config.yaml
arch: "pvt"
model: "masked image model"
dataset: "drawn human figures in many poses"
train_examples: 97500
image_size: 64
crop_scale_min: 0.8
horizontal_flip: true
method: "simmim"
mask_ratio: 0.5
loss: "l1"
norm: "rmsnorm"
norm_position: "pre"
activation: "gelu"
mlp_ratio: 4
head_dim: 64
fused_qkv: false
qk_norm: false
parallel_block: false
inner_norm: true
patch_size: [4, 4]
conv_stem: false
depths: [6, 6]
widths: [96, 192]
init: "lecun_normal"
residual_init: "zero_last"
optimizer: "normuon"
muon_scale: "match_rms_adamw"
lr: 0.007
momentum: 0.9
nesterov: true
orthogonalizer: "newton_schulz_5"
adamw_lr_other_params: 0.0011
grad_clip: 1.0
steps: 9500
batch_size: 192
epochs: 18.7
lr_schedule: "cosine"
final_lr_fraction: 0
warmup_steps: 190
weight_decay: 0.1
adamw_weight_decay_other_params: 0
Rows from block 5 of a small masked image model, named by matrix and row number. Rows with one number belong to one neuron. Each number is 50 + 10 x the weight over its row's rms, rounded and kept within 0 to 99. All counts start at 0. After the name is the row's rms in percent of the matrix's.
After each neuron's rows are labels from the 100 images, of 14976, where the neuron reaches its highest value: "peak on" is the class under the peak. Only what is clearly more common there than usual is listed. The data: drawn human figures in many poses. In brackets: how many of the 100.
# fc1: MLP up (model.blocks.5.mlp.fc1.weight, 384x96), inputs 0-95
# fc2: MLP down (model.blocks.5.mlp.fc2.weight, 96x384, transposed), outputs 0-95

fc1.94 095:48 37 60 51 67 49 38 68 42 42 47 54 48 53 57 58 59 45 44 38 30 52 38 58 67 53 51 41 51 51 39 43 57 54 45 47 63 31 56 63 44 48 51 35 60 65 38 50 63 40 54 64 58 57 62 54 25 57 48 61 61 33 61 66 42 47 58 58 55 60 68 71 61 51 57 62 58 56 49 64 53 38 55 48 49 62 52 47 45 56 31 43 50 31 58 51
fc2.94 113:46 54 40 47 55 65 37 40 55 54 62 56 49 50 36 59 49 61 36 47 53 45 55 64 63 47 43 51 44 61 64 59 50 36 56 71 35 43 37 74 51 44 53 58 49 64 33 41 62 52 31 37 58 62 59 62 50 47 51 50 71 52 46 51 41 56 46 52 57 29 48 26 44 54 53 59 48 50 39 51 49 55 52 60 47 44 42 34 31 57 41 58 44 67 31 48
peak on: foot (25)

fc1.171 096:59 49 44 41 71 52 70 38 52 54 34 41 50 34 43 54 47 58 48 46 50 51 41 56 59 49 45 54 55 61 43 66 41 65 44 59 61 64 58 78 53 33 65 52 51 50 26 40 37 63 38 46 43 39 40 56 47 35 61 39 36 42 51 44 51 43 69 37 49 47 41 63 42 52 45 48 73 45 58 28 56 48 51 61 51 38 40 54 51 49 59 52 49 51 41 42
fc2.171 094:47 58 56 57 36 50 44 57 41 52 57 50 64 69 42 39 41 42 48 59 36 58 60 38 39 21 65 48 49 53 45 42 50 37 49 44 39 49 43 33 41 59 42 56 67 59 76 42 66 43 69 57 52 48 52 42 69 57 45 61 63 56 56 49 51 61 36 58 49 54 48 39 54 61 52 39 39 40 29 72 47 41 46 51 42 56 52 46 53 58 51 47 46 41 64 62
peak on: head (90)

fc1.319 107:71 35 73 39 40 54 48 58 30 42 58 60 46 67 55 66 50 47 48 51 48 43 45 50 36 53 45 55 60 56 49 41 56 41 73 65 45 39 48 38 35 49 40 52 43 32 53 57 43 58 54 44 40 41 52 48 64 57 47 40 60 42 55 40 45 50 40 57 71 52 65 59 55 51 72 42 71 67 58 68 45 46 37 56 53 57 52 51 48 39 56 66 45 52 53 53
fc2.319 134:65 58 51 51 28 64 47 54 43 26 41 53 47 56 46 65 40 45 44 62 56 36 44 53 62 51 41 66 49 58 44 42 41 63 36 63 53 38 39 46 57 65 48 53 53 46 39 47 58 51 58 52 51 22 65 30 62 60 56 35 37 44 48 46 42 53 46 54 38 37 70 66 53 58 58 40 56 62 34 57 52 63 61 45 47 38 55 44 58 49 63 51 47 54 49 63
peak on: leg (87)

fc1.369 093:32 74 53 44 49 39 67 49 59 53 46 46 41 30 41 51 53 60 73 60 36 57 39 39 16 59 67 61 46 60 54 60 42 54 50 47 59 48 52 52 49 61 51 52 40 50 66 42 41 58 59 46 33 45 33 69 59 56 55 53 47 40 42 42 45 46 45 47 48 47 47 51 33 50 41 50 36 49 51 44 43 72 48 60 62 50 65 53 58 57 60 55 53 37 54 45
fc2.369 125:56 55 46 42 45 68 61 32 60 39 46 36 56 59 43 68 31 49 58 46 62 47 56 62 45 58 51 60 28 58 45 52 50 57 57 61 58 45 60 45 52 50 44 71 52 60 36 49 48 63 60 31 57 54 43 46 56 58 45 48 47 44 51 41 38 42 60 48 26 52 49 34 52 36 55 65 47 42 45 30 45 37 50 36 50 54 52 27 59 64 60 70 51 53 50 62
peak on: foot (98)

fc1.188 118:50 47 69 26 40 52 38 66 37 55 53 49 25 53 51 60 54 33 50 54 55 61 55 46 31 57 37 49 59 46 58 35 57 40 66 48 60 45 33 39 46 67 49 44 50 36 37 49 57 31 70 51 44 43 60 51 73 61 49 52 56 52 43 48 57 59 59 43 53 45 53 68 44 63 56 44 63 56 45 61 46 49 44 44 42 49 55 53 50 60 69 57 45 48 66 39
fc2.188 088:57 49 39 51 54 67 58 58 53 31 66 27 59 65 33 52 36 46 58 67 53 48 58 60 46 42 56 48 44 52 53 53 52 46 56 51 56 51 46 45 41 53 62 56 68 49 50 53 44 29 68 55 34 44 59 59 66 53 59 63 45 38 47 42 48 39 52 36 41 52 54 46 59 30 63 43 49 31 51 47 55 42 51 56 52 30 60 30 49 54 49 64 65 28 51 57
peak on: arm (27)

fc1.16 096:39 35 54 58 56 46 50 33 59 47 54 55 59 60 40 35 69 48 52 48 49 51 55 66 50 53 61 44 25 29 56 52 49 39 50 52 45 51 33 31 54 60 29 34 42 43 72 86 60 43 52 37 66 53 50 37 52 48 43 39 56 63 52 52 63 46 43 56 67 37 51 47 49 49 47 56 52 40 37 52 50 58 60 50 54 47 53 41 48 48 43 47 48 50 39 40
fc2.16 088:45 55 50 44 64 41 60 40 41 42 55 42 60 57 36 39 63 43 55 54 45 59 52 67 43 43 68 48 44 49 53 52 44 53 41 32 60 49 51 36 52 64 43 37 51 45 66 60 51 64 59 44 71 57 49 51 52 43 59 67 50 69 50 50 68 43 39 41 66 55 43 39 69 52 38 40 43 11 43 43 51 55 57 44 48 38 56 47 45 50 55 40 47 63 53 39
peak on: torso (27)

fc1.200 111:50 53 61 42 50 54 49 48 46 55 51 66 22 51 55 43 62 50 39 46 46 54 43 56 49 50 56 40 53 57 56 42 45 36 53 58 31 37 57 52 50 60 44 36 46 26 60 16 58 37 53 43 41 60 57 39 40 54 45 36 81 46 57 39 47 54 45 54 53 62 56 56 70 53 57 44 56 45 55 46 56 36 47 48 61 66 63 60 63 60 63 52 54 54 60 42
fc2.200 090:48 63 57 43 52 62 47 58 46 60 51 58 29 52 45 42 65 64 42 47 47 49 28 55 50 39 55 27 51 56 51 45 36 49 57 72 38 25 51 51 50 52 47 42 56 30 61 29 51 46 53 48 27 52 56 38 37 54 46 37 76 45 50 43 49 43 52 53 51 53 64 59 57 46 53 40 64 49 62 47 48 46 57 54 54 66 64 49 55 64 65 59 52 50 53 35
peak on: foot (27)

fc1.211 103:54 43 44 41 47 50 49 61 55 49 48 56 44 57 47 52 66 38 30 56 53 48 55 37 36 55 39 33 47 46 70 58 58 27 59 41 43 52 27 44 59 56 53 50 51 55 66 47 54 48 37 65 64 51 65 60 46 54 32 44 48 59 38 67 54 53 58 45 62 32 28 58 62 65 49 61 58 66 40 60 50 42 54 46 45 50 52 54 46 48 58 32 36 71 52 44
fc2.211 122:62 54 52 53 46 30 63 54 45 35 41 46 57 32 56 47 29 58 64 49 31 65 40 51 64 42 58 60 53 58 50 54 30 64 42 59 55 62 62 64 50 38 44 51 45 50 48 46 61 50 55 60 54 47 37 54 45 54 66 68 36 21 52 42 50 46 25 49 44 42 54 58 52 50 52 38 56 38 60 61 52 43 46 68 41 44 42 53 57 46 55 55 68 41 44 53
peak on: arm (60)

fc1.81 091:42 55 49 50 67 51 41 49 28 63 52 38 31 48 73 42 63 54 35 43 40 38 28 61 46 46 49 53 39 45 46 42 43 55 43 44 46 53 51 52 44 54 25 42 41 34 58 33 62 28 42 48 49 39 58 33 46 57 35 57 59 50 54 50 47 41 48 39 30 42 53 53 51 59 54 41 43 53 30 50 43 52 61 54 65 48 53 45 47 47 47 46 39 57 62 71
fc2.81 085:51 63 49 47 60 62 53 52 32 58 44 58 44 63 60 48 55 62 51 49 21 29 32 53 31 42 57 39 58 44 32 49 51 48 58 71 50 57 36 52 39 54 46 38 40 41 54 52 54 63 63 45 42 50 73 43 44 38 49 71 59 34 45 44 47 43 62 55 45 53 47 61 47 51 57 38 50 59 55 63 52 39 46 63 57 67 44 56 52 32 50 53 62 39 54 50
peak on: foot (66)

fc1.165 095:57 42 46 54 37 50 47 33 67 54 56 41 53 45 54 35 42 42 55 69 35 42 47 30 68 55 45 68 44 34 46 45 51 53 61 46 30 45 38 60 42 53 58 33 42 41 41 65 58 47 48 37 42 47 53 45 45 64 56 47 44 73 49 57 48 59 43 65 61 64 48 65 24 50 53 50 35 52 38 62 58 45 54 49 43 35 53 45 53 70 39 52 42 47 49 55
fc2.165 096:26 43 42 55 34 48 50 61 43 53 52 57 58 49 56 44 41 46 42 48 39 46 47 43 77 36 45 43 55 47 59 47 53 54 61 50 61 50 37 44 37 60 53 40 60 44 44 51 58 22 55 60 53 52 44 60 81 51 48 43 63 55 41 37 52 47 49 51 60 36 59 61 69 50 58 35 54 46 55 41 42 64 49 73 68 29 61 41 50 55 55 53 44 39 58 48
peak on: torso (40)

fc1.51 099:57 43 57 52 40 55 59 36 57 36 49 36 45 52 52 37 63 44 59 75 45 35 44 48 43 61 65 73 50 59 61 63 56 45 55 55 40 48 50 51 50 46 46 52 44 47 50 44 42 44 73 51 47 59 54 51 37 57 54 59 39 46 59 58 21 47 55 51 32 35 65 52 56 31 40 59 53 58 57 64 47 47 62 69 47 49 38 69 62 50 40 48 65 40 51 59
fc2.51 108:54 50 52 46 60 51 40 45 52 42 58 27 30 31 58 66 39 61 67 44 67 43 32 67 50 56 58 63 41 44 67 58 45 64 59 46 44 44 64 51 53 59 53 53 45 63 51 48 55 30 44 47 52 56 45 38 57 57 57 49 43 54 35 35 36 62 43 52 32 54 57 53 45 51 58 55 45 66 55 34 58 59 53 47 44 39 71 28 49 49 52 46 33 53 48 56
peak on: leg (69); torso (28)

fc1.277 102:60 61 64 35 58 64 50 58 55 61 67 57 57 44 44 51 31 52 46 40 69 49 38 57 57 58 36 45 35 63 43 38 50 29 48 54 53 41 58 50 64 35 52 62 56 40 47 48 49 46 39 42 36 46 47 47 48 33 59 48 49 67 62 45 68 50 40 48 37 49 31 46 52 69 74 54 47 42 59 36 46 51 52 50 62 47 69 31 43 51 52 60 43 59 47 52
fc2.277 102:48 60 49 50 63 49 54 61 65 52 59 47 50 54 35 39 31 41 53 60 76 48 51 43 56 52 53 37 35 61 53 47 45 44 56 46 62 39 63 55 74 52 53 54 67 53 53 43 57 31 43 60 62 47 50 58 58 51 60 40 41 60 38 54 63 45 39 41 41 54 44 41 48 52 66 45 41 36 59 42 31 53 43 19 54 39 61 34 50 64 53 61 40 53 44 46
peak on: leg (64)

fc1.266 097:47 60 64 32 41 58 41 45 50 34 56 52 50 51 53 63 32 49 63 73 48 49 50 54 33 56 56 67 51 56 44 52 43 40 58 71 52 41 37 43 58 67 48 60 48 47 37 48 45 55 80 49 49 40 54 48 69 48 58 54 53 48 46 27 40 45 50 55 52 41 49 54 37 31 45 43 54 51 47 49 41 49 63 69 56 43 48 36 43 52 69 52 46 27 50 55
fc2.266 149:54 43 49 51 57 37 51 48 39 76 45 54 47 38 44 51 65 60 53 33 37 59 41 54 57 44 45 37 56 45 45 55 59 54 46 31 56 70 56 61 58 25 39 45 46 40 64 45 40 64 24 54 49 55 45 49 31 53 50 50 40 57 63 57 65 58 43 58 53 59 44 46 45 62 43 43 39 51 51 43 43 54 47 57 51 73 40 76 57 51 46 49 57 59 55 36
peak on: head (89)

fc1.93 118:54 45 38 40 50 52 39 53 33 69 45 35 52 42 34 58 58 30 37 52 38 49 70 54 33 46 46 44 43 59 48 44 57 48 37 40 58 60 37 39 50 46 60 41 59 55 58 56 48 54 40 61 61 49 72 53 60 51 46 66 56 73 65 62 44 39 57 38 60 54 48 48 52 72 59 55 46 61 37 47 33 35 56 40 32 56 60 40 53 45 48 46 40 61 47 42
fc2.93 136:54 59 41 54 54 55 68 50 63 51 39 47 71 50 38 55 55 39 48 56 43 41 54 49 49 58 69 54 48 70 40 52 33 51 47 44 59 43 33 62 47 40 63 44 60 50 35 55 54 58 62 60 51 49 29 58 56 49 61 61 40 44 45 43 59 54 34 42 47 60 62 46 36 43 44 44 30 41 46 42 61 59 41 59 57 45 45 29 61 37 50 45 53 33 55 78
peak on: head (100)

fc1.9 100:32 58 52 43 54 72 64 63 66 54 46 41 58 68 34 60 39 53 47 48 42 44 45 44 29 39 57 62 29 40 52 38 52 59 38 59 58 41 51 52 70 41 39 47 53 42 66 49 37 54 53 51 65 54 49 71 42 54 47 61 46 46 47 53 39 51 39 54 60 61 62 55 40 43 31 56 48 53 47 69 39 38 59 41 57 49 50 49 48 57 63 64 40 62 54 42
fc2.9 090:43 49 45 63 61 50 39 26 49 60 64 45 40 45 72 54 63 59 46 52 65 63 66 47 48 43 45 42 49 50 56 38 48 42 52 81 46 55 44 55 38 50 46 43 46 45 53 52 50 49 52 52 46 48 51 42 49 63 42 61 44 31 46 46 54 58 65 64 55 16 46 46 41 39 57 45 53 47 50 49 55 41 69 40 58 59 53 66 46 62 36 35 66 46 35 44
peak on: leg (44); foot (42)